Rows from block 3 of the text encoder, named by matrix and row number. Rows with one number belong to one neuron. Each number is 500 + 40 x the weight over its row's rms, rounded and kept within 0 to 999. All counts start at 0. Numbers have three digits each. After the name is the row's rms in percent of the matrix's.
# fc1: MLP up (text_encoder.blocks.3.mlp.fc1.weight, 512x128), inputs 0-127
# fc2: MLP down (text_encoder.blocks.3.mlp.fc2.weight, 128x512, transposed), outputs 0-127
fc1.351 107:469417430527453460458453472483464568488516607458549515517415502462493466554505444477589546444517446445440460498507554552512513497493521517541555496524503487536486507517495555520543575493532491493565454519535532510440462525510503469591509476464479512520518486491474498545482509589513445526502479515553577526470496502449477501477453428514548480541578448503517484511498566476484435430491
fc1.352 078:487562517543530475404446490546427531476387454465553493547514501517521416507562470502577545551519491601491459459472522514545466503523507453452487519479499520484465501460460446524533548440513457494485575494459475586502459429490479489558436535524583520488505506535556483406486518449509468509469526494469454543505516522515484489521539512501507467532480514578477469536445507441515482547505
fc1.353 095:469469416546457473481448502560536564517523498523492543491509508492527499557494538538510488483517482479498582494490506465430512433547508493535453476453514539489498507547377500505460511468408462526510513525540542454496546481505517535543514533508528519518487519540497511470520517470521487490550620534582471502527477439464565562536446470514462554497522528469459564468413600477574455521553
fc1.354 092:451515562519538525468453407521540442528499490561490468446569474478440547460532488489545463521543495449508519501442503455406442436494505447494524539443519510518510475475450488476440611429533503494520446410506530457498559464570455523524493547471512510519502495452464477446500571498438500520516470486428478544496495505468466467503476492490502466537440499489468446467585557528452446533512
fc1.355 132:512512555427385537414522611537475517537458515541488452459461441478500524579461500498452525482502509437435561487440528554502507557465459488464507560530479563479479529489472507545500543483512503483498461483534542478490486505609478462513539501517502461481526567501493502447421521533460531565463555516549525420398487437488558475483456523513507443532510511484493518524514499508478534494486
fc1.356 094:534493541492519502468462569530509492425448587510420510543492482454455569536432541508538457580480535551486422577534500557461526556536505449580469452504455513574535524491441520520537497506498481481440474551489493565496498472556517525508501510475524543508449545542418463468496467513460485478557468513515499438469474546523447513530442491520484515443504455524452490542542505472579489524414
fc1.357 092:454562435491601519539446424564495536503503540520551500487519532447451580557468565459475474551547457456478442573551453417501590518480556510522473521483479527548474549514504494439561452496522452459452491518538504530487548530473555462543472479535465482505492507445434492495504559508495464488500537523525576505423525450467516484470513508541482493464464514579547528551508520471524510449467
fc1.358 094:462461519498500485456504466562440462468449503461496492539473503529510536414494429462496472480496518479514462484598500446579496555590461502555454470514494603475506507539539505540476437500543513565514428481477461526556487488516456511501503496498427473511474486537492470528504544565476596540478470494534499558489421454549494501500498536503425522447563454507513597513533458482514456583483
fc1.359 095:532478506529454500461468514486541557506502512528449439522486513563476531479491441501485551480462551549537507501461510500397535533415531531455487490472540510526468479491499579456449487479403549501494506512431493521548552404503534557486524462586478534564499506467503456529451536440425519525529538511609548513466452487509511379491557502487477540511499494461558476486535528471525526468477
fc1.360 142:453543522488479472513449462511499437572440542508534486505436485468521550462482529485511513465510472442486461482469490504538461522531504424502451481512462523441479521515518414524479601503539476547486549560547521436501543538434516521517448466539530508502515518573587512416442461559530494440529523536395478580482443516473572490522423522478527527534433494484534541516452529539498520511474
fc1.361 130:485455510510513522475485536534536490459469602556481380569466521388528494518498485484507541464544456429641495423464545477463455526475514463476487537550485553470500453455497484508507502477532498553540488502526478504467568469507516487501504491490565472490581544444539536444449535577439441493505503508491537462538461463510524491478448497480528448534500533509523544490427499535523445486489
fc1.362 111:491524467515448475509511500429563455502492470523447522539543432580530426467511511460476489564495473562573489525438452471513468476438512516569506514464470427510533553514472494418486450527561433554539419528498510440531415486460444525531518528497491453515437452510446518521422539488549506490547571499475491467479523477533530528512413529504528503488544590534523472505452507497461527479485
fc1.363 124:478535530470511437520454533477479524514478462554493561449562493583438521494507486456530592503523504526470518490459358524503483475476483487495422582452494552441457455537432428491521507497504508531487467491529471467561512554501513510501535466494495505502460499483472523534510488466500452548539546500561508437498494504539484484445498596525457530533599529554485522443478585521558494538567
fc1.364 081:506444501445483519491560519481471486526512523414581500497499535451559428501415516451477493517546503570585510513528493600554506535485543409542490483494499443502459466451520515538553569498480535514487510504461450506526493485552481474513519537485512534565440543529536581559524499552510548522449467454464489576434542529511432495483515445425468484458466530495520523493469479460462486485418
fc1.365 108:466529538482498453427527539570467571558493485506510436496548525480475446463497465550487491511510461464508554470509506491560384488551543447508485489439476578468538520570532572553480539480508418596478432460469483550534521418558548492479514561510543527468468476467531499508482467560446443471470572488573506469450499481507493504496509548545551498549524485499527468534548497491532462470496
fc1.366 154:509505489534447429461512475500502577526526528557453442507581528575460488505492475446556565452441467490490544496464578488496496473485505532556507474509535528465513493479536526540509481473460464501549555561508510619459510422535569498479512434473488564506458582444574555544462498449455504467496570487513483449515508496524470453483545479531512525538457505488510562569493408459481477505521
fc1.367 089:490461485503471499459536492456470486441534539545572438524524561537539514511493443504470467526514449449550515485507571582476524434518519517500540458479443512567425457537503535534534441491573490496512503525501506517415515515500505466535471421477493484537576521528522527455481409424447546547470512469540513602470586569491460524541490530545464457518459475437514459502525513486480523533435
fc1.368 109:523455528499442524472495502436562502502472464465449479555421498483483522542485425470496508488505481567573534538472481495501508552469483561472588480399550491517586538504492546535539517508509478444479516564468499560526487494548437513450479526458553443536469534546442477446474468534520451531496466522616519541532421497466484549475489533488472559427532523546489552454528528526491536489552
fc1.369 092:536490441539464477500565546584468558498512503509453441584530480429490510426485413560494433513462565546465453535510501505526512481511476462518549460469536489487543580472446494569526484472554504475505483472505534548488483490443480497530474518524577612499529471535439457459492471527506494499532542438531493537506480487533491477474477476394485441451481482493555505441458526427442519456499
fc1.370 092:593553518458568525469528467631510484506502516453528484512474505528503573587493486542493504470503592486473499572509417505542420523469509522553495524482535495441423534503491493493463516415551489472423522576446511542522516504506514455491435518474483483460560455506469472464458432532455561496497483528456477502484478508532545438487478496454519516500426467500504545476512570537539439498520
fc1.371 084:518469444525426513430462544500546472503514560454503436558441486573514529544547555518560472524480511474504537494543533574460503477499540519557525513591475478459524549560638523552472510486463469444522466540525448513459510479549470507549488526498520451498556528531529517474527467550476517503455468568487510519492519452390496535445573473491534447585500491479517532515522549500508528486476
fc1.372 078:468490567472463558507490506528519496555512571517488445437556511490507530502484445553471562497501398524571498564544508433502468435496491470459446573556534479513520484536442523512388534459450478526477411451464504530549453503517506486519539458519512450457504473486542466519471519497429405499487523442491499491529465577535541475481483479583528554553455506523481433536475523510548497505510
fc1.373 132:476478545447471478447453500507504518533515517479493461493535446465518530528502542454531515510489439536468541455552471447534373514534552499444519485575502566510439516479514523564443504519523498462507453505506495473428480500513533543561509512506485455416498541528492505502550454555515511508541557474452512477449503435519508510510541575441534450522607542531428517567457461530533388500475
fc1.374 099:524458519515497514438550459509493562473516486466438467548522498500518473560569553501546569506475474501459458521508584508504417521511531513453497480486476457513545448569482508582541538535469503454553563550555516515474591508473531476484572448473491485480553508447548580521410480517469524479501597527493442471417493500509417523505534464549530501525538437480548469517474448486500486508455
fc1.375 087:514459477550436485510543471541495503520518484367502517488492477565573473429582488540470470463540523483490576547602502550506444460507554462503455448477422495510532487458494458459439542524447526482517474521567486473471441434520436499520488501536470536496458537471484491513468531484486522501509533470492531497460480487471425521475448458452452511462538542453422466459472510535466606522491
fc1.376 090:575495480560493520495468463517500441531552482519563521539517534467470452497443515496496573509464501471500495517530535474477586554513481475483533540581504511493540554516506547496497567469521443508487516525525523503455475511510511506466581511524484453540464625487540432473529484563495399493438476463499494477522508460500514495466518489425485420453476426503602496485528465507437429531597
fc1.377 097:503516514512554476501601553479549505522380500543528446537480494566461516523427521461556468493510594501579540604544469488482478505475518477437485507519507486499573506494489523509507549535505515513523523477483484519456473469425535507504452473501447472536473483507467457469491543578482422483575516534466536453468451452477485586532526461401511465548481494539469516483518571554516520528501
fc1.378 094:452573497550501489550478494574579527489457552533507459451547496465511540512505483527615492446491491526489517508519512444537454550501423472428462494429528526535493539481488497580543463449558537558459467450496547483509531467534535438504465532475457474511430477507442608433556436503519522483533580554472489539512490451566489490494522483504489529497549452467497445507469476478509457477551
fc1.379 118:516501544549499484424489513529482614490520533516513436466560480475462407505477459487566534552513500506502536567485535502468533529557592488518490578512459540512520499436536506463514421396569473483455417509487497468523554474512477482452508540515508546530546545544507504480502490553388499525533552547482543499449455499517460514463456515494509555459552530432492508499426473516508475475489
fc1.380 094:466566552404543479486506537551564455589557532495506512488490465482455524545456504529471524501504520459500541579451520555457524497502522459503568508484597515520514564496475432507493453452510493482520423426540497494531492451558515539491515535502554466512466507512498439453496547592507480508435494562465516561527506486460479466466516480422496498499493431482543466621438542483500498517531
fc1.381 107:470576481458521562420572517520496565469487514531536490513485492482492448489521463447501618522544480399523526485414505467514505548523534511418514530466500537472558552466515513476465444440521545515534457436393503543524490561534537507507514506549426466543526523467430467517449456601476438475450541507539544476493464483493524498489493533513451500514532475502527517504443507517464452470509
fc1.382 086:497553530475527551539449573479584500497509486514576478492441470515475476550502565521434478577497522506498480475478519470600572532545485460557517591477502575484495592508554550461442556507484505507491480493467501533535489569502455496458510511495501474517587521537509441534508503501518448511533563506473550500524570500428546486476506562509510448507464488409515458430434493534547492522469
fc1.383 088:485466539486527491486500491478538453519473498498446394534502477466500518512425547464542496445480501521481449478512540608507478605476486471452474524478521572539491560498483546480525545501563451504460541502484468443499486470502541465573536476490516475423508482495465504492438507568446469486495522483591447470514518561533518508600576440477509520409488565475568532487495521467492462433475
fc1.384 083:484487539540520452460492418536447492479510496499514432505586504472513562445555570457443571450559519432524437455467493497518466535457481479446492533494543481507390509469516536583468451465537487453520506496556516613491554518455508510427502519485455476543529601488449478518508521491523516539531515560474505540414485552467461474506553478507505492472440524507528499508512519531491547457463
fc1.385 086:557464558521507560461481516539536526511473485488529504477432485458460571402489533448522544440492551556543468452411429512516457490478465571527514552468502519520444451516490475398526428416426534482510511508507516452507481519540489514539488506454550539506549513480531435535552564486507581500510480524541448518516509523417492514447595477501480529546496515499491522511527499463496450565473
fc1.386 095:495434558522471511534521512535530586539556559504515460545471531494509499524508472449477519560531603501505559518455492508531540539516527485451541513564560539402516525520551481567467532431472502499527533441519518472497558471497447525573519496433469519488560509473442506484448482537434489506514582498453462445491510474515510515483518554542513534462515435506564372480497472477516523462439
fc1.387 093:505546548446553445515523573469486523507481471516525513476463534549458535533451530487488512462534536571498534528419535493420583521547521498508506525493482475496520503515498433452570535508516501519463480471484540469546565452509464498514466564517532574633515502481501542570491481530495469531481534383527389424518470446495550502483503505444503484457554491486497515492489441467483522438448
fc1.388 098:488478553549368446513523496529529520507529473508507461462470542496545520514486482468465491533532515542420487536462465466519467526547492470529515485518505529526525517484544543474531573523536498507509564502491404565459499432447523544531518527495498444525459579472579536534429540485416435502521489521472463552526485518450515549475493479442449504545490536474544510577425535491519400471570
fc1.389 089:500408424525500537515564540518461578537491451543502429399503490491519474453489481457447531478498538458545466508519485530423564516464504434519528534474487529478477509491474470471538551450412489491443470463496501544484488587426505458534522508447439489490431503515509447566534474510472466444478428490552471461523518561520466536446469503495566495433577483511488470510497571462485458474495
fc1.390 099:468550473538450473416514538518420507509499494555469500450589538522469459478529430466488509481480509541503482517474563439533497483450520477560518403487528525493484532529517547556527443491459516522524501462573495641451478501504532523500504498474517551489396515492500518505448477478456475520539543436610544513506480481477512427467507476544486495522538491487496533576505502512497413509576
fc1.391 107:459575502452466471533534476531449465489517558509535483508520514537446509479452438509530536422468520463497517522539570531488405444563555552506510510567540532537506538583476459509539484465482391499488490516522462537450488552478535473466541602517491478485424523497516509413440533474517487449504485569478460464518453498442452536503434427475494518539495515504467533503487433500569540481499
fc1.392 220:528521534464568459503462508431517578504419480544509524442585485597486497497533494476437630489545462544474568466449435550513521457481485446490431525430479520489476446563444415504496524503512494556532484469477460444503494567555445505495495507479452504528441488493485512536535469473486475496542499488548481497493441580543500531479515555501499513447524532530468475509476473507582505536523
fc1.393 093:463470561522428524476427482576465529445606492429500430546525540510548467468551516450506464592479538469503493587553574537543495537456493552485496512540510527559544525548527489501508494475499469536534483490467488521442596515514500426499480446450536465515519503590518460423410468462487523494486465523552509525480541496515503518462477481496472468480507477473503539489512467408468490462461
fc1.394 078:520410474494450520390438447502512489478495463505568499515524532468441502520488445506529450528473536478535514564562516498477446587490515482473518585534485582458486405446444449410498495610506550469558465533461520477483503445464522534537524550461476506484485556507488458460519507539481462463489495465546481520452419482533469512555449496509567523527450488479501460449515479507516527498490
fc1.395 075:513459498462526547492476518488476504521479515521469490531509490490507532515514492582555447516467621449390486487568591518515515515556536484518545501494539429466549499484469532490580570528503533462447468580493455509492465488467439511520499549443531519540542546503540428465443550491492486427520587512486504486466490498557538469427602509455559483449444507532469500456497516507520508527520
fc1.396 097:519467440505514467458496457453521521548470490510571509440541443484445514458490540564470557502514518458518526477556532497490545510525492479522459489583567542509469536534459488523488579490542536567515526546531562443482456441549526502472501534528471538459512510511574528477508495512540464564484569557480508427489420476446476457552481506475482457613505565421546510495524430444486471503564
fc1.397 102:493485512489532540466355411493459469455474538510507518487546447490524499572504472528446436496526587521519523497557484525517557562477442474503577536487491530477569559479588507473447480557453569510450506566484476515447520511549474514505528542531556449560477420510491476544478460504438546507436556538437516506548517526469531462474463465468525534496500465483499515515499539545504449505481
fc1.398 083:513478560527535499469543464536508524507499543498498469495439549566534470432512432427563451491506505411499483502419537515490510579533574517509495498532480470542384509485513557565466510448494513494533507464481462451499466583442556493428528510575513488460491512472508468536533480479481460474516494524491483501509518485475529564504563481403457450529480470523490474416516481491592528524582
fc1.399 088:469560518500442468485510460500578528526493488472489468499595576465526533591542496464474512482440502477471501529495474511486422546536485518535481508539428497528562471554516468517579500480418530475467483563488521565494446494441525532572411539521560493462403469510497528442553485526498595508514504515559527473520569486465512522472496467447521503528557521476518477567540468491579521502477
fc1.400 084:496500557536596517386528492512470497556533468517433454549561552510475482502507573477490487463439485507590433485487504513496522476515471566502498563468429541521447527500454440538503514521544482456521423506473475518551502445462570545507513532472492538426417490486609529483498460523457478490475573553505498508506507448473465549519514531499527538509504539455503481514445457447529526480578
fc1.401 092:428488490466555469471504451540476508485541454487540430515505538540518505490442531491483498503503548489544581475539468498491528492574541460556432516543440428562513450482508516527527489487521568501475554503444482580498498477489509464489494568486573537513366503435517494530480514533517516539524484577599457521472485516415547461491511416450542463483505508497503496528443489535550556534548
fc1.402 085:514549484567452536419526466564492540534517493440565476507491478500504486527498494497574504432531415475449497549489571524503527525547521427470463596497508471485516515504548509500485550556537453506477517517548489533427490479526461518508504488486510469558559455583619529525477508539513529506512495420474543439491497387460490549513496531469531524477555444499499489511521582458498456435502
fc1.403 095:487459495453551481510431536544507508537546562544399464496540385447463454544465509489573545495552627488435507478505484468479515513519488490487527551427565519506537501543448488470584496506509497491474491495497481491477452436557554507529418514501489490442457470575500516440474517510586487432503522463556480527510424524464462511469564482456505458499504469514522513532496527516484486532460
fc2.351 101:517536444495497515453452487449540479493474438475430550465537495507484479488535548523438429510469506530495496511494534496484423463515460471476428552411497475441427484539535462511463475523479506526396544519488481484506477524542539542412483458464544448526458445457482535482519414465490498416441441444440435485568537450491526497502549534521474562484431479498450500472482439531468514527465
fc2.352 078:531506522475471544579550488357574461502549582522443493509489518513460554500539527464484469482545559476545505542530516472498478484545594590523484498522497482539494487591507505491495467512516584455544489505497490376553511541568428524485498457467496525503449499477470511574517526509526520480587489472537555510505471480458524575527529499516464456498517486480485547476508467523512445499544
fc2.353 095:503415570464499465504590481534509467474455475544555488500466492490450503454484460433525473507527549511473523501461391441499542496473511508485495574500453484488512513525562453577541502512581540492535452513466508518532465510507489470454487496513523488450502572381482509510483422553444489488469376498481512471510494494478468459499494430461510422460474457513552391517513487536489497517520
fc2.354 087:556450452461515514506474501420463512524523584429547525508455474521523495456496448473535587527450533536492495578532480508554579466484523542463531491527460488460459464487540565499522506538506589490430556530442478473431545523446508450559500419463457477560456503505527497497481463492505525480508516517482542498534548507498473489538488405515476516534569503469388557530475446452532542492511
fc2.355 099:491510482509563501518484399423507445496548514482543574537496595533521467420536556477531490525492491489540454495552545439507513453519542492544509430542505417532500473512635491470569446451507475474479446497542469483517566497422513548495485440488487474535485445493500498508544485454567506510544414528440540577576514513563496534516481461533475503507499481486508493485535471498460505487487
fc2.356 086:444533514484497522521525470557460472534534428473546454471531489517494452451526516506501507495574439460480604464444460538615453534520497528434463597509474451463435434505514475532451510449503479526515488491437497471473512487486455466489486490457496516505502452506454478548526510479522514544407555496520514441487418456463481505453542508441531486563528520524476444514459581503446453556560
fc2.357 090:526519534523498539482534599462497459480526562577459586504510491499578463453518494520559518506509515520517578474460479590586451469505477511455475476523577536522496480517517551526427549443522581529592512491475469460536495578553467503471476553540529499502490516551506594521515493467469528542510519505478507488539440560522475559525486522553558559515516546478525464516465558517490447547477
fc2.358 090:466462476489534498562514507519522582508467488529578466448555521527477457568525592505444498519468508461520496513343529536442495472450477501458555464507487437535451507503457500499558552517516544428459551484498501510479534448464469459444519462518544585477492516464573468450494476444528438484573591460517455451484508504478507485481497474456514462486489554497526495502466483541535538444515
fc2.359 101:497500518538491501498484504529560552544516515537475483468514532494527498500483462496423488509514490446470510536501483496516489459535612480463500559481452582454502513459488464534627459552504505514525489515524495545524446583444603567504477485464488441442527466576446542525577484566507608531502515538525558523524525522506543577502518511553501450497446457497497507543529451535501491483577
fc2.360 142:558500503520521551521561481496538511542443535511488514514430535457555505477438518491462448498550487492542563527508489509477528543550427522484441507484404493476541500441515447557544469456466511516455552487552503492599564478471505475547513520452543469544535480513489525452455434550413528451497507560592568511478459523476480521560472544472486502454483514473446515474427542513560472462421
fc2.361 162:529515498466467487540524541494477524540503444516540452493481497439502472466506491540428494481549507464558471527497471563521491486510502460463524556433424485420563510475510491477503599508513434529443508408536516485499552475537534506549520549473477490464522416435482471498472539554515499497518567494551581409485428472405585463500508541453511538494505475489502478514479589495534476568539
fc2.362 107:473512535509570511478579457539529529467557503497524510542541528485517496483532447476549453527521514546494530499557516515468511535540479537475512541558520534554508470478587499546492422486500502428546497532516544492494557562461599511466510447531516532519487468498581525512604488478464537476495502566517521567503487540482485522493521502572537636514531442481556522535562580526544536507437
fc2.363 138:501501525487486519444466455432459434481468500495513467474493466503441474466533458470495471475453462537505464498504553545423496482499528484518517467566422466479477499475491484409507528445493455462568500471515487448443509453478493441429514488442471490455450477487539501512457476449390555499408463570416501525458568536503499452472445441535486485433486524442475459518475471477502542421432
fc2.364 076:504557467506502467453498528488484461542505471571442465475497503513493648460574505549475510523464454442512569508479467415489430447541462577497473538509468530565493491573540529517509508523535491458476543585509481491463490493512565586528522526521498537470465490471478444465447576499470545470535480558489538412528477501516566468463467516577508557531468481482493452488469542499493472522533
fc2.365 101:533521478554489495502467500367556428474507529554402498446446511529494514495498485483486493522511480527483463527494445468422520520464431553507510483474470498534460477465423416448485469439441498517557552472586486449483484519505448513504497449495466444531458529498497519428582483450524526520478429436425473511504460492483482474491502505448448453476483508492427553521489468486515502403529
fc2.366 157:491483492489454522476481534515459519512537476581438433464502496518430465493513425553516496538502503458506535489563506445497483466539574557450517487490470487453540531451564445445517486486512507489499501533499501548576468492462590474520538526488548546439450601468554553525436499570494584505512492427607483507492422534511515444477561481485494483570508492534529537515547490523521508458561
fc2.367 089:547533511498557520560471517513515549546524575456419564506477365497471502486531567498482469502471521523405489543526419467484449561443459473473473574531508519454567514504554511488430531521463498495545472541497479490515500401486512507467590505506494466473494450491475530558524515539511486397523442510478545467514457463499566474473472495497517530493542495486428538510510462509573481469511
fc2.368 098:460522519496571535540465441518508481468500545544531507510552526532512540414500489543589495525538432445487453543494508555562490453535494483481444546542542459470416437528551517460444462551517540519542521497521490459504561522546559495577529485507492513522469459475532495525492610481540500407471552485470544481463530520531482544589511538549484531530504566461458503544507509515430438461487
fc2.369 084:426510485470471531422488473437514390531527503505541527432461492519453501482513555452439501509503376424490509515476451493494459505556521525429535521511482475501468410476528483542407436531474468499506457555553489489497508448478483498502538489475453426441473450480535550517523460464489546500461441544453483491475527541417422461463483471516537507524447483469441493481512468510451487462463
fc2.370 077:436426487496421464450443575368511501502454476523445478533526516453450465447497526439444509535485408470472545491462540465484487457515496511437474469491446512602534496521474513556522497477500518576558496490543494479483539493468474505479537524527525499510464510498562463530578480502548497514507505499557497490556539513518469625546450495566457490444552500522527475494486478484512470528433
fc2.371 080:534532525507541465549507466470486521540533533500471525473573491456501520483533447507490447513530465505450464517581513473496477502457436478443460584371540454494456494492406515547514472473572519527502545572455547523521551538528572530476570462490524529518462439537499558553508474519494483433494502467457518554505523538544498480552449511561492542398482476466484482545505441523532434540515
fc2.372 075:508552411517540469492516517445515539510460459517496438512446510557491569467512533424497562479530526433421536506439492500522550554493491555521537456496526482508572502470535515474539521509437512532530571464539502503513504532461512512517467521477511474461519468508512454539542460499609543569493508573541556459462492483468427491505534492402461444440509522524500551493572506547496551584564
fc2.373 200:474443492449569476483476540512515540498482389503556461506479517452525515509477541511545517538468467531471496501490531477489424530463550494520551503495527508476550535490483440498508522578560526466478484450434469495494520491493487451526404511516475532463555536487495435512525495529503466538551508440555447443429473396533510518488440545450537450485512518524613397485509476552451558470455
fc2.374 108:519605508473485481553463532450529526518510548535500513509452493582507516481500508521470433469509540513575548531518468484495546468478485492492482631530538501476425582523576507482468465503486505548484468487474523471467502496566512556444530504471570511520468463554456519557527450514547554488450374497491575536593506506495532485491502507476538481502520549582460528508557542537545480469503
fc2.375 078:470476488450559477489421526443516468450504484580449456512534487499435539558423543464507554527462500508543464444455494465520528553496467483547527513531554498546491513532531493541615482499571472550458588473456508495493594520469557459436551495414545513462510490493509522516500477544518471494442467529502501493550447521499548424519533526522526532555492467527537475549461503467488402523471
fc2.376 078:476536549509509493492482567521411559484431480481482490472529534533559501498480550505435491459499460482549476530486494523531461457591512495536520524441532508520458424520507530487518474528427546520475434494561492548499446501491490470484477480504464561442460389535482571503486480490490565502548432534440435513505538565534493532488576477509506519541529495536418448463436597471517539540453
fc2.377 094:475429530541490523456467444589473461556641546498470526521571544514487554466591484489528490531509475512489532533526473524458548473549525505567482558492532572554550502508522482477510459469462488493515532564540497460526527498553524471555521533504500527462528531490485493521529528444499489452542418590445580547541572526473499417522518476544558520497497531465439526470508487491537479534486
fc2.378 095:559512508507539527448518542418494483522503488509504539530432444518541460557505537585426489555496480545497552537523492563449544469473513492596535505530548536503469444571588523446487535545471509507548548590521455493547509512496492507507494536480584499563540508501501462565501546491493482579526497493486436456530494489471487513489431561503552509497457511521483549568590506487512577540544
fc2.379 098:526481471508479603541494477516486452516495505443474513550486512473461571493528496433438433514550466447521468526475479434501472459446439518399518483555517529474460472494490553507506530502499590548539511536542421529475434516483518504528523423536520449465495474471499493472485487504586475478366452501478505588466543496461522512552594466472458433512476513508461501505529459477527493486524
fc2.380 103:500430467556496471459548555429530514495493531533479493495489427538556533495538525395520452508446468473459411506587505475540506579486449515459525429519500518488472465524542512584496506514486543485548568611493560476540486571523550543556478453538470490537549494518492536508494509426523510506564525539461487436513544497530553514551522495541449449534551520520455503457553492468493503471504
fc2.381 096:470529527511456501516413455455524450487531560483417552522527484527448542495454519462470471553503447512505453496530410440536576515516534551493459490613447557536492459490492505468488529525471482459522549570577443485488427502449494492435467525420535455442452488503526519420515544460495518538461527572448454488525500554475500518524544507463534504480455564522480471567497500463490515490533
fc2.382 079:535478499536562507516625444534439532491488598544431566458545505552532535476484454460508540492489502474485507468532484506492428492457537523510514461564502527527519413532450471516518509547530517499531529477536493506458479470485480559540506480495497575486471465529476553512539535539429537469425505565554523578514449496513491576473519480509487535517497535595499532559575526476459576453461
fc2.383 077:502556514482453503546529539456403454496524533431481549423426560506455494515574453511505473513514497501460451496431449528525522432482474527546458520479506450467422439477497539557522453467405489487535398551564490580508550514497435517458508496557445561510494505471523569477542480463518545498454496518499532506431509503517464496492443590468514487531489493480486472489452460547480529499491
fc2.384 086:528438524464491542541537618447564498508491498484476530556493448557516443525447467512483439513469530562488515484559478475519538413513510519536553548502471497513593515547534510435470602553452545515515500517499518444532497473522495464574532471473564536420531464549487558434488455539536518478475491482523447467521548433509509518476479483485505550488575512468469554539493527529562477525562
fc2.385 083:458481516536513544510434463494495442487501533476460502534535520509479513506518477507482503523474512511526508533631441423489546453550559410374507415525525485484507513507462549548503522514584535505498437548511552527493523469446554458464477438499475463515392474578472456475498489499457472510489510523474506504505482507523513489576445524507457466471493479523402477424486470525483555446522
fc2.386 097:509554512460531501508497454448472444508493564480512488457528450540499503423488507526528472531480397451522500548496468525505472487578492529542505565473475588549461447457487510423464474454510539493525482547562484457456406551514476469419482494557478504483487523471470505490556529474514502540435495567519474531538479609467476486618497507536501456520534555498441561515504522464545451491537
fc2.387 107:566517423494461561461515426492478451515496547497507473527521438502490483483497513479457494518479497421515474540532520468521448483507528537429436502505533568532399476504497545526457475496494514402493488536567494498499429564476483509483524434484462443460471485529494489406540559430450617511491499598486570590507528541525498518473492481528459507527568488489483464467496524471469496543517
fc2.388 092:528468449480577522502447490505541439468490475489516553583565526500374445468496447480567483485475535490591503454528427472479515519428499576484486487488509435525556491522508466493494478508499551470481538516548515525547502558515601458531456486507459523512501477569469471408481475526569496508446488492455486471571461489470479535559470454578523487492517547510539538488484512538434547493526
fc2.389 087:440528590489518451440410432477480445455508560505500607570525507573462492519472494519517487498481404545511519437482490489494454538522537500507509512542495464499494477489537518516462437553489537478497442519509536422527533470438517544431525517538545430522535484485536517452427493472493475534545516478439564513509504530462447483490552443532436578518494518416510555488502463527507538547462
fc2.390 094:531405499460518464546468482509547524529532469520521414488456457566419458483544524510494541522559479410521534506499439474485499476583475532491518504476486496431483525428493467464453529501546485492540454574474547525548467423446489489456526549556503516519516532460473545541512414517515484544480505515456432455414454461518480521522569489451501416490479557550531479495511426508470484540468
fc2.391 089:496435497526514500491501568519529525472479433561504442477476494494511496527537520541460490550512518561541472520479466497536565633487441489511535488435462452485472476510529504503432562524552574561480489492446514503564438445562496537543512463489474559548613505450517481567471433510491511569479482478480531515484510544530500462484575536529495480531534507514560526463504529524445416572526
fc2.392 258:545546537540513516458444425449465514531488524503543530534523473503443578533591464448506540516496458598519467550524531524503515446461528549499490531601508520448489492491580507486498553507524495496539515555578510451448555552513477485444542468522463483527464502547541532481510492481466576481482471614464542524492599569512485515505524502531405533506441522459487514507526483511520472483544
fc2.393 088:511500469461570482445508494444483478515389518517525515496494427462463504516468477496484526448441501504494421426493441522492478455526468478452445526468497484417412482536493500537488416473518485464490477574585485440499393457453532561453546495494419538519503468429491577548575512515495486489503486479447481535511459493456457489589529518526501501456462501537493463508491483568513517496474
fc2.394 080:486548517514569502587542494562580527540460545466367499434515434492560521472493521499439498483462449608479529510482471450435447468518462465509493463496485451489515544467555594558509506479509487490517505499511491504495517493544465456477494422448489452503421490506519503468570462506478532471473548581447527532560577481466490460491494454444473478495497500492504522504459466548488431489525
fc2.395 079:513490452579530514528479468511475508468542534465526538443488495522511494477568498453482551506539420516573531539491508530483508517474503522497475499494459530509397451601511462546509481450542496489547569471484583513502469504529534533525524486538492503503500467498482627591579438504511498556502476502502519531525539594468471484589448485599468459540510502504485478487513483524494483420422
fc2.396 085:490528491531500503446499533527457453500478480451443523509461501485538470557538461444568448477465446574466473539433491500516485537471461503443521475427508473477477473448533522490471462558409500436500533442477390496546536536493552437496547460532572399531469482428473462479511519469428554475462453506472461531465566501506523487444493499483504514436473458494510491493457534456536538426443
fc2.397 093:485484473487475386516628512516545586552505477492492493504485517480484521456515536446484483448433455535476490460451539508522475468481491529455395423436509492512423444484444576533564524475599452507544505468517514520517499476459521474522466420466426526479538470555494554511560576551524513485532483475528523505466473496493516531462519575490493456491503490469520491518498490472506585509524
fc2.398 074:486528492412434557544457534449531455448477503527546518459521492522490511508509472530454535459468516549571516493614438502496489495542478459478539510469539522501585505449511491455517485493465454478478502511541516507536502463477420469553494523487470561570496513532474520442417505454502527556540455487459523482461569512482414513503483445592511561512519533470508517565544525522409465461412
fc2.399 078:553426529484583524456444513460430432454532496521515458534424454493496480496446475543553418520513505519554522494462521516506507531446450501476520531459489518469487431440503445467435505493547502563574568488518493444487512444566455477503603474494484491477528515530482512559459532543536443499505490448438480483440386501512498411516539508559523510484447510557512502488517487455460508516516
fc2.400 077:529494457539487492479519506399564501484459456515536554469478441474516491510498467455474510581599475473464591551540497471464394454556498508412498530521499528501505484476536566420502479476520504485489542475482547417441553516456470433530530431541541501559475499562534539514486535434503508509544483475481531526487527516493532508504462408536448500480541469536457504505552467512466498478415
fc2.401 086:472537541566453583476512503544534573496492464523497525518483474509493534492535514508522669472524523491525492505440481434525449552470486498486551549420516548495540525477505511499459537532456427570513489593533455481488486493498556472529444471521472491486525463540569473469562487434544483442445494495479565499539506444524525506481478481517482546514524530507473446537511553420520428562471
fc2.402 117:524589515526513531502507539459531469546559573520534559545524482641517598485561534521442482486411536518518503504504502506514495535535522579518495508481527490531438508546565505575486545490522457498548487545501504465609561491511524583460536495476553534506482511491453507547498466484515570448502481548493544536547582566534521465516503530498492520486526536468492507499537509543527550448454
fc2.403 117:519537531555496575482575484500489506493553496458532574482474578517543553485591507497487515501458424495557472546536525501556461510503526569519454482541495531506435505510500555581494543515505541522531547592523510478514494488476480501510557513510492546603503521487522536471553511448411513587454537501419565480482581492536485452549479550544428522519514543498488512457559517460523499537487